Weights of a small image classifier.
Model: 7.81M parameters, 64-pixel images, activation gelu, depths [4, 7, 4], widths [80, 160, 320].
Rows from block 10 of a small image classifier, named by matrix and row number. Rows with one number belong to one neuron. Each number is 128 + 24 x the weight over its row's rms, rounded and kept within 0 to 255. All counts start at 0. Numbers have three digits each.
After each neuron's rows are labels from the 100 images, of 14976, where the neuron reaches its highest value: "responds to" is what is common among them. Only what is clearly more common there than usual is listed. The data: single toy objects rendered from many sides on busy backdrops. In brackets: how many of the 100.
# fc1: MLP up (model.blocks.10.mlp.fc1.weight, 640x160), inputs 108-159
# fc2: MLP down (model.blocks.10.mlp.fc2.weight, 160x640, transposed), outputs 108-159

fc1.492:100113197113139152128114127130143167143088154126112167109101155171117110154160141108125170182101098116109159144149143156147117098159107143142118148149105124
fc2.492:104173108153085096112122152144173112149138087129129127107112146133135166133154106158145151133138129145105101121139156148112128111132122085105130166134079115
responds to: rocket (27); brown (26)

fc1.611:146084093120128134137142122098106133126091111133139176101078107128119139114122102160116110165145151125145133137165130142118104112125112117142110120158107113
fc2.611:049106152153119118123117149085126106132154075112142142122137099164089137133145097121148112143089104115120139134096155110134087094165120154115163109084132131
responds to: level (76); teal (42)

fc1.83:102156121166149103117120073149096171116125156116105123111159164155161069185126142153122130130108118095157136171127158168159124126159180101132186149136141112
fc2.83:094137119130128103102085141145119122179105114143127138113109108116168144159120108096120114147104070158108078125142138129108114151119123120120131148148112130
responds to: from above (80); rocket (25)

fc1.628:129120132105163108120108120110109184109147161095142137151158159136110158137161121098138172149167109122111095115103091111085148139122148152116138183140132141
fc2.628:154165131081171138165107136132154091142136157158144086170135109145158134156138121130131127152100094155182189138115107150114130092131124168110137077141090121
responds to: yellow (100)

fc1.270:086079151102096084149146152105104111121169110112147131136127169167125129143100105123145133127097117140136155144110150140133136143101114133131108119131165114
fc2.270:125147183143150081112111162135114129182108150149114151167109125164134128107145144141144107134122103138140147086127121155145105104109130070121108115147116112
responds to: from below (60); blue (55); teal (45)

fc1.368:099137163160102122163132123136132173139130108112108122106142167151146099122132114111153119119090106155143166121159116126118142122134113153151124164121138139
fc2.368:133155148091110117125188106147107127111140141115149117142120119162157061106133121149147138131078121127116141147100170154168105148186128098047095177111114151
responds to: from above (81); teal (43)

fc1.301:129126142124086118115150170094117139128179116169106124151120121126121131126096123100150163113115133074146117114083122121140129134106135135140150081170092135
fc2.301:107157130128164118121143108119176097131141112114105143145185154149133148137103104091120118158114162158124138143153129130156135109154095150122130098132117116
responds to: red (100)

fc1.618:140111141110120130099109119131139110134163144127115144109079128120108126151135148096132135136133117130150140123104141111128138093158144080119142148092178079
fc2.618:090157074120115163125143125098136170135133147133151146170121133137086122122121165157197139134123129093157126167120109118121136147168134134121151116116096116
responds to: white (95)

fc1.426:138125117111106142102140134145140148136111143122118116144124103117138117155147129117136127119132154115112138143120138120122115114113111119138090112120106069
fc2.426:114115153140078107156098158132121116145091125121142148101104129141111100109141154159129130137145117112123116119167101171104106111101197130086145157185127103
responds to: green (86)

fc1.400:114092128112140133108085176168117143108135192120130204112159118181117119135152142095164142126140150176156093115149160175128087134105157057162143153110110124
fc2.400:132136106146115173146131100137122166138113106137100145147133094104101157132096125136121108151105116150119158137088110147084118096113067160114081142085070117
responds to: black (41); brown (32)

fc1.401:110114107126135126083110129145105118142134093136129136164125111100069142109147091127168141146091114166176100157119088127110102122085130149134144151122161153
fc2.401:134132168141135133119107099111136128164143145079128147115131133121144128180105153125125117118154102078116144130149144151153123095153138128108144101144089142
responds to: grey (78); from above (60)

fc1.8:100162159091110178129134118097123116061105123161147110137179126146139132136112120137168154146149118126158135099143138084111157124147124123144111136138103132
fc2.8:107116146161132129134074141139146154115121095096134130116095145129162154163110053132096122105118142166086139140154122122149147106113129134141170128127144158
responds to: level (61); green (38)

fc1.152:142130136135132115124156130113169120130121154132111098118118106139115105140124143086151067091186099139116140128152135084138141107157135137121114150094137138
fc2.152:144142166099136145148075116147125151127135151088129099087161182123134131087124154128132151112130178124162109103182146153124116167163120137145141147121102144
responds to: brown (29); yellow (26)

fc1.612:126123158154112157144093113115134131162097079093148119151124125121151162186142159134123076122109116112138153147134069148114139126148080121116115110096138179
fc2.612:124137132112109092112146165119132153149115133148155143138120123145118120147159081113116131116133085158073123080176158078149097138126176136110172126152153120
responds to: purple (36); white (31); pink (27)

fc1.406:122143125149104123084181143136116130140179123107080132148118115116114127125148148168112081143142145145116163111126179112134146123162157153144095129129106137
fc2.406:131119136098109142151129160125145116124130146134146073103129118099167103121113132126106111135150147123133142154120123140148169134156136108131136123130080142
responds to: yellow (29)

fc1.594:126158139111173138150094129160114140111106151129129125100118124135151150113147130114112162132092128168130177156117105160118121155123133137164124125147097162
fc2.594:146143100113113129131146182134129118107125124124112091172088083136119176168113123125180133100136116126084127185137128145093121121122120127101150118120135082
responds to: brown (70); from above (62)

fc1.362:150115135182124158092134114129150127096136123143143074097125136129095156115128159109161121091146109121117112144157138127095180138161185139153125095120103082
fc2.362:146123154123148181123105069142111152155100140146137110048124108152094116114117114172133148123107154104127168133123155119142082113138108168110140091075082103
responds to: orange (97); from above (81)

fc1.239:125130135143123142132100125152109126120124116144060114108171123099106154153122095150096114143121163095162105102089135130103156118117149106112126095098101116
fc2.239:129135135070105145146157138078101139097122128162141101070124115105136076150118119110158147155149082120100144118121106136129144097118099108147100132156131134
responds to: blue (37); brown (32)

fc1.40:110087122166108133103113120115150117122068127129104142119117101134116119073154110136143139105127183140104121127089125103108110145135162150105153142077149134
fc2.40:097168121163133103155122113158151159132168089106105112144099141066131140098135103069113133130076127107138094151160100136104141104137149105098159102153128136
responds to: white (36)

fc1.583:114096155151160132097118127137139129145062123118103146147151137107134131160157062123160099142115181129102130158142134131122142095117108135159094135103109143
fc2.583:135125132148163123141146120130130137146148124114122102127112097102147131155123166136137135111121121164126151089130115103150166131129146139133119116123165153
responds to: brown (89); from above (68)

fc1.225:117093112138152153126116205139119123158129135140116184132108132166099138143140101125147140119096094125153140079131127144090143137136099168081135094185095098
fc2.225:112166139117129116120110129126145123150096117099148111108081124103133084110139118136117127175173087137101113113158112136125133115108136150124140175154129150
responds to: from below (100); blue (43); yellow (31)

fc1.424:129088101143132125156106130127145148176143135114121109139115125142143087145138111121144135086108144148116143140176143111120126119164140141130144135087115086
fc2.424:099126126082153109145120134122180186102095123098115148143089101086155192117129139154109141091137152133118132136176138129130141159124129122141112192152111114
responds to: brown (48)

fc1.227:145140112136149098119099156126135155143136151145106161133166093140156124112127131115125115158118133146094132147154135147118131148107122102141123105099131165
fc2.227:119117094115139132135129124126140135116137087123124109156102136152100118108107125151111092141117142152103136168081138108154108103132125129115128085106132097
responds to: black (100)

fc1.77:137137133095104116165107133079120106150126122136126119116136116159179093113133106140110113113108121144175112155092121141112120126135110149184184124140120097
fc2.77:127112158117100154135101129106144104121137111136146145113138112131131111148152111102111121102134147107131132095093121135133160128110132120145098122145139125
responds to: pink (85); ladder (25)

fc1.3:120137144107095169118125148132140077105148141196103133127160122134103117114133137156147114111152130135138157090137102088105107104159172153122150127116131111
fc2.3:162136159117158136125174133122137109130103118143086113138125130110110111144077105149162187182123179116150133136131131097130142135115065124177125087100145131
responds to: from below (73); black (38); white (28)

fc1.55:160114155152111109094109150121115142101101148135102110155113117102113094159109141130134115114109135145122199144096149135129158127118141134118139112125143138
fc2.55:083177160094126115123135121134122112125191098135142122107129140127111127149148149163138099161077116124113122093143096144139165099071112108091136126167122110
responds to: red (27)

fc1.421:130140108144146118087140123100105166130130145106168114087156134096159108115118126146109122151109072116094137113103168105125146101108150097121129104148117131
fc2.421:135101129116127122166132087137155127142124150128140134095097082099093086074122134140174122141117157113098062132129149188167126125134096100115143108086098105
responds to: orange (99)

fc1.499:148092150133174109119158135144100110201112100105139100117150144104150150120135108140141125122089117144077122119142138161083143128095109145112152187122146151
fc2.499:086135120135150144114104101095092151142148072145140123114152110127091170109088100135121151125099127129098102104124125150111119140085169136126116112149132121
responds to: blue (77); level (66)

fc1.243:144164131155060168167122118147150134102140147093125158128126116152116156115119198114091130097154130112117143126071133095114112139102138196121142127132106160
fc2.243:133109121126139132154138111144189138114190132146110138122100133151130126159122089162157138137111120085137116136115095120125148135144142061143177121153147131
responds to: grey (84)

fc1.65:123056110151108139130112125189115126094143091172117114145112154159169144105127147138130121129129163121148130150116123129119139124157193122142122127108131085
fc2.65:176103136078109102130143062153116149136106110148098137127122118155115083183121142134159140131136178132083112093122060164098126134145124147124116154071117115
responds to: white (61)

fc1.78:099095158153151070113091160132142096107147138143193117111115119121162123141160106084123136136130152123143121124080143136168189178124116145111158064152107109
fc2.78:165149149141108129163085110165155172106177119109119135143162170108089120138143130133115137115172096086141091127111134163134115141162137121126098137112143125
responds to: red (67)

fc1.101:180123149131137161139145164117134164152130144120114129153137113151132112115175101120097119148161140104092100120156121141102135160071151135136141108130139137
fc2.101:170132097112134152098115131083124119095123140116184123146098140114062124108102121117148125128112118133121133136105124136159152135164154091144172118142040105
responds to: grey (98); from below (86)

fc1.419:146121135097140182125136122153150094117099161099117129129098113116117112117172050109180130093141126169163138135116133104136122156133088131099141152114101173
fc2.419:072090150127085152159111139126158122147131150135126155112154116140159136115104134108119153137129179094121107107144101174139138111096133125149111099112143098
responds to: green (99)

fc1.488:080156119188111178090134135142138160119111124128144137122126083135144093113140142123146144131093127131063142124166115114093153089109144097112153130126143145
fc2.488:140142149172143114168140128150134130134157155079116119183113101119129129140160130120152114115103139104143100137118147089083161143145153167141102137150106183
responds to: grey (51)

fc1.28:133180093141086141091143090170175118163103121110087121148155116062117165117132139121173119118124136144111179096129108118166119126141164142119128138120125117
fc2.28:083173117118086144133100123138106094122177126053173137128118126076133147107125126100109142127085134155151092127096121145120133109127154171147136157084109140
responds to: red (31)

fc1.413:124161092144130119110123110141124175158104113134126144092117127085112112162103137101133121091110130137132108137116128150114115126096116122096139121143106131
fc2.413:151109104161120123126103111094130116119181101115105100137124092121126163171136088118146111139120189158103189107119158116178146147136114154134119107158135116
responds to: red (100); level (74)

fc1.68:107123138146094170138155180124150118150119150102086107145122151141114133135127132125078156099120120139089190128065125128124149096135184191110102146089149111
fc2.68:113121119148153129076075105110170111155115129159154147119101125082138141178141105135126141144119170084128132129118162135145154127124117123128109134162175114
responds to: brown (38); white (31)

fc1.252:158126100093113085183184120126125155116137155109128112090121146138119135149083174122122110123143198117124171112112125154131136193126142122122160211125126131
fc2.252:111111136162124119139153140121162116125135163105136153130112132133140137142126130157119125175108122153108109122077121120128144113119183123096114077159097144
responds to: purple (94)

fc1.19:114119146108116147118108130108117156129102114121132148155132129175215130130150134169153120097144145105129130142122128118167154132147148112105128152130135138
fc2.19:141164138127136107101172149145169122130120111124116118141135135103111090144111179154121155095111127118123143128146135143142152141148119110112120155163109121
responds to: green (99)

fc1.10:132130099102140162088132133142145144154125125155146138098149150114090132189139126130101114159118127107129158105122111098146137149177145146098121148148110140
fc2.10:110157116129105153124101118147126143104096158127102103149134119101119130080120162118115129130144144145102112143098121144159146142127150070127097129098121092
responds to: black (63); level (62); boat (25)

fc1.355:139157098108164134097170130103145091172159154112140136144145165162158161171115081120141117140182124098103148123136125132125104155163109117123112112149122106
fc2.355:112146162146109114112172138119131142097057117161115092129097133095123075114142150116143132142168120151153142126160085135128110122118117152170148131136107101
responds to: purple (65); level (63)

fc1.588:129152135117153073138136110099139154119136108125145118150125141156137182134117156141157093129117128129171120169075131135150129147120118138160126108108131106
fc2.588:157164113092123114123155192082168124111142140146118134090120093148092149078124142131113153110096152133141183128129169121170164068142155130116122138141164161
responds to: white (68)

fc1.39:093130161104120168145098126139139122138113165110141172114112109163106149137117116113168113104129108122110112112133120125131160124116124129154103112115121151
fc2.39:150127128153089140113085144127123162142102118120153125102054154114206149106117153125091153151122136165135085138114118134119110097101141135119134167139141144
responds to: from below (99); green (47)

fc1.502:099143122128086162151139193110135104101169118109115153139127168150137119110144101108133146184103092128140140172128163103176170144148125129162111131160124109
fc2.502:113118146121127121115140117163111197134111132124114122128116135134102141146121108165108106104151130129093119126110144160120090133123137137167147111092087095
responds to: pink (70); level (67)

fc1.38:144128146165153134118127135124139123105124172153159124107122149160132120126124128098187090119102152123148082131098132085118098129102142135107098137146090142
fc2.38:156144101173134066126139073103123114118103131126133107139104125114138149173124149075166157122168124131116144116097135172100183149165148147099122103146164151
responds to: yellow (56); orange (25)

fc1.367:136121112146132117126110124131139175127156124119129111129126123138164142154112162145136136169090109159142120122164131048061155116138122108117113155102098114
fc2.367:135145105073149093081098154108125093099096093096136152091102126107120159122134117096139087119129093113134112155084152126148151127098067178095152073081164145
responds to: yellow (99); level (84)

fc1.338:149100142109114138107138157119139109109091152096119115070136117114143091129142100141108085127162138141123108096092124114077161121129146148110110112112110096
fc2.338:125132128142169128122108072136112125128091188165185108129109124144104116096095138147150120094122132141151156104160095150139064116129130164136130115157154104
responds to: green (50); orange (37)

fc1.425:142102156093127115151156095121146145133149127168163152131153126119149126137194117113140120076148140126112168125136074128163116123114141129090088135123157066
fc2.425:149159076145178145137149136117096083129103099132134144149113106188129148113169105143157131125108132114101146110156176134107062124101133138123145155097114107
responds to: green (92)

fc1.177:110152102091149128091098167127115138168132097137077100158147130163139110124119112123146109150105130140118141118136107127113136182147167108115150147136113127
fc2.177:127113181131183152141120129135087110123160120129153151127101123162136114130103173113108105110135123132126089106105192154126122158103111107177140103134133120
responds to: black (92); level (74)

fc1.223:108126117125132093176130070090165137128127131073168141160141155158105135105084099180151099124129125131159118133121136124160093116114079109099138119122128163
fc2.223:094092129143150134117086115124119145172145079128065120136150079125136115144133143127103115102172121117131122111131093136104125084122144108121096135156136127
responds to: house (35)

fc1.134:095103162132134098185106129114130120162111124135122154143106152110137162132141141125121110122113112103144104113124155147112091136150115138106070122184135107
fc2.134:138113140145135103166119118158135151173130145133178118107139104124093123135191146160116095126089132112110122103143146140104107137135132130171119115151145178
responds to: teal (100)

fc1.605:160121125101103111166095138129114140149146114131106099123152097119194131148091120105075102112112106160142116139097110161132135123123116136140143160118163140
fc2.605:105106125106113170120166128134168143134125088096129165127091163130108148067157143124127139149116117147152109149088119114134162149158105106151115110124124136
responds to: pink (100); from above (88)

fc1.587:141141154116116117121150159070156107113125095166176150140121144188179128159169171103133124106107109126110147116144154145172122152129116123089153139167133117
fc2.587:080104147145113153180111077090144117125123157101103133115166113122096129138120113139147140138156126124136167115120118110103088088126155150124143096118131153
responds to: orange (84)

fc1.567:132116134124134136116184116103125154150119132123123170121122125115179140130071095127125141096126127115143147169065126127115102124159123142097146136086112116
fc2.567:137157094128111132079126124126097070120160112120148127112114119095118111122144162106090121153102156105107136085110157171134114126135090148145110148168132158
responds to: black (93); level (67)

fc1.516:114119143119120118137074142140138100121137084102106130143162121112121086147116135154171153127097141095126132137088136138159140130159093143142067108096119130
fc2.516:102164147130101078112114142126147148123094130150140129139092161125138136156086189095088112140120109121105115158132117129095176125117096140104116169164133128
responds to: white (99)

fc1.342:118145129138116112109108149159104169137132136138122126127113144109146200123129100153150119127136130106112146086121131161138107117135119146094102146138093138
fc2.342:119139129114089102146145143129142133149139097100089140104147078156115096081126129129118159095101124144181150159146121103164102093128100127149124098117099100
responds to: green (33); purple (26)

fc1.245:122106147109121132156140048138121121114081115103131130145122090132141126143148111171125128139185154111082119140119146113123130120162117116117143133117128107
fc2.245:085155132160109150123135135148154086131126147138113151123159143079129146145102127135132137148142122132131130132133131137108084070122106101100097144111104135
responds to: black (36)

fc1.232:122103122117139118159139139151130064121137114154106080176119097119134101152149100106115089129127140151140148142139161127130161159151141160146157096132122190
fc2.232:106175075165124136152160144155112128119124094102122130178139139136178120119136140132112157129137099134101145099120132151099109120118090128137095122130169145
responds to: pink (68); level (64)

fc1.498:138126101138150129129141139151126151092100187158097134139132159096104146111139115094134105068164133139102131173119113141109114109110154103177149110156123133
fc2.498:090130132128118168145161099140132101125158135089135146117136129142064118131135113142134137122074124110113157080151128110084131101073133118138098141091156098
responds to: brown (92); level (77)

fc1.334:118107117097095112099111143077162134157129156132144169143122111106119166154133140129135136124083166115111096169099134130132156092114111140108104147096100127
fc2.334:127126141116123135170123139114097100098120166094137167107127126095169151145148153127140125127131143131145115144126131129084133124150157121106159131095165128
responds to: from below (78); yellow (35); dumbbell (33)

fc1.241:125072112097123176091135097148143169124113123109099166097098142116111105173169102154161142093145142133155118139082157149074122146161103088130145134135124141
fc2.241:103138153163133118102143115131123115104085080115157110119105103126149161134129183090136089115089119111154142118112125136129119096138096115136145147136162123
responds to: green (43); boat (38)

fc1.343:102148125193133158108118127149120076145117181108074139099123114128156147164151115112114108073122125129069124126091117176154132157150138145128086128143119100
fc2.343:135124141084106124135131097110146135135066071134133135137084112107089120095105099136129135131119095154126121166138127128095120146121128095148115142150095147
responds to: brown (62)

fc1.490:147084115147130124159123139131162154121135116115159161101131156139114143114165101127177112114160153138144132164158176169147134092126148080167172111133141118
fc2.490:168176110092126128115122156115113139103127121170101137145130062152081104134118107091118113128141131155145118145149105097119160131145143131117165114106126103
responds to: purple (90); from below (77)

fc1.429:153137104100134146170133138127126135146159148089121152138114097111161171146123112149109148128151175099126158108123096149129134104106136169118135129156105139
fc2.429:139173149153113120144121184112128153093117095145120126122096149120120159103113154112130136132144126129191098152157157129214127098160094156130145129120117115
responds to: blue (94)

fc1.496:119109150118123108081084143130147139096130126141145146142133106157143137166133129173133149145120097123140110124134119129094111170148172125117129146130144117
fc2.496:135122110120148127105144097112145129125115130098105120148162153117131102126121125133113144138109171148111127094118116122143126130140147158127092127132124116
responds to: grey (70); white (28)

fc1.510:119134103112120121109137100121123128123121159136131117128089109118123165141148138140099122100133116146110105118071108089131149076132090181115137088148126120
fc2.510:168135141089120151110122114163135118122115090120123135096137144111113106153167094128090118116152104122160129125159123152138126122144122137158153152180160127
responds to: orange (25)

fc1.114:153094133081104171098130118092121102134091129169123147152154160138125106146107103130095117168118166084113100117108127131108123145112127154146134118143107124
fc2.114:110146112096102115083147110090181181130149132147111164173095127143127142114114161104138113132128113149098152117155139129108127142146168119119145152140123102
responds to: red (89); level (88)

fc1.483:097138126137144163129142119069114121120077141117116117104095153114149121091129066081146146107129145106112127117104150109127116130058174113130143139139164118
fc2.483:122147115168142123123170091138104172149156100162114114131145128092085152119107154183127140143136136118137150119129095162095135146119156127127143086145135156
responds to: red (97); level (80)

fc1.584:121144170122081130142147155106103114123142163127071096142112126097166167151084129106122138144161108148097102114130139136132119130144124122147152106167114156
fc2.584:121135144127112108162108153127123202095112110129117159160131141132157134097103124150206130121069146148157170136144133133140147130128131107096151120142144125
responds to: red (100)

fc1.80:139136135140136092153163076171108196106156139159169153136108112120120115133124093122127142162139159113135113112113138098137128090078116116096169140141113118
fc2.80:144102133123124111121083106161101184138133097136092105113128133118170141151102185135133138089067128141113090144136171151165099170115147134143112128158143091
responds to: house (89); from above (61)

fc1.122:134145070164098152086138095131134121121121121130101121143108109126150111113128159096137134107149119148149134114135123095134100155134106105109108124123136121
fc2.122:137070145113121099116123180149142122086115092103071145111129092141071121159144161149123130153117202172114129147130142119097113082140142138141080108110092114
responds to: boat (32); green (26)

fc1.54:145133152168131077169137127139087135138141140140115098116136158119110084116161072201172096131127108116156164130117154144137138124116131079122142126137090139
fc2.54:130093115145141121176146179149127126087137161167171176126099095127112155154118161138092163113144159147092113111130106129127081128129096121094115116146184147
responds to: pink (94)

fc1.237:132151126118170152141090147152121125177127180165144179125137127098102110122115152150167113119123150120092111110116138127135100130098149117173070120158102138
fc2.237:102112153098073162114111106103120136081122112153112098162119149131113138066129114109102114165141158125167120147153154091159152096137149139105137162146084138
responds to: from below (97); orange (61)

fc1.518:082143179166147151122134158092132121135134155166118146120124136136150145153130139139109147128146126121146166141121094127131166099150089073122112136143133123
fc2.518:133188122120076146110122162128134145147067148076132096146129133096134127140104114066125158133091143151123145110086121125110125127109106132153174125124162125
responds to: green (40); brown (25)

fc1.9:151164117129090148125103143139090125120112086160167096139159115163123134096116121146148119142118108121104140106117171115105122120113083105142143135129109129
fc2.9:122110132158114117138147096128130109129083163139137129112155103147125107119085117104116133131108142147151148121122166148178129153144129106110132071097112118
responds to: from below (87)

fc1.218:116112155171149132093115117083163120163142148126115183106109112159134118150104074139126149103119141120090159159106091109085159133144116104096103115140137130
fc2.218:136179149101167114109180145121142138116091123098139090145112103155143108188137112200151133119133122158187098129145113131139112120150139087086131172155098121
responds to: grey (74); from below (69)

fc1.86:113136162141179124123137106148111163152158129136148146084146141095135134100114122142148116122100086116131163148112138117142086102127105102159144114119108151
fc2.86:086154149112117153128112168085096137080106142086153135151118110124099085126109118109113165137138143164130101124086085112139128136166166127133116132134118121
responds to: black (98); from above (78)

fc1.137:120134053143145152115113069144125124157131129094133127145143111137113121124129114147113189089126138119109158155098140132113129122134128134130106139143150128
fc2.137:162115090083120109149139110123112136091098149127124119121113127128127144149179115139123104091141129127142105101103127136144149146103108091137143157103136119
responds to: grey (33); brown (25)

fc1.565:107122128103148128173130123155184122097126139133121129118117134124166102146158138142131107097144148155158143101136158121121118147115138138110159142118128150
fc2.565:145174114095136108097083171122125137138165119055108125133111089138113155131128109145149123139153117130106138120113121119159138078111135127157153125125092128
responds to: teal (29)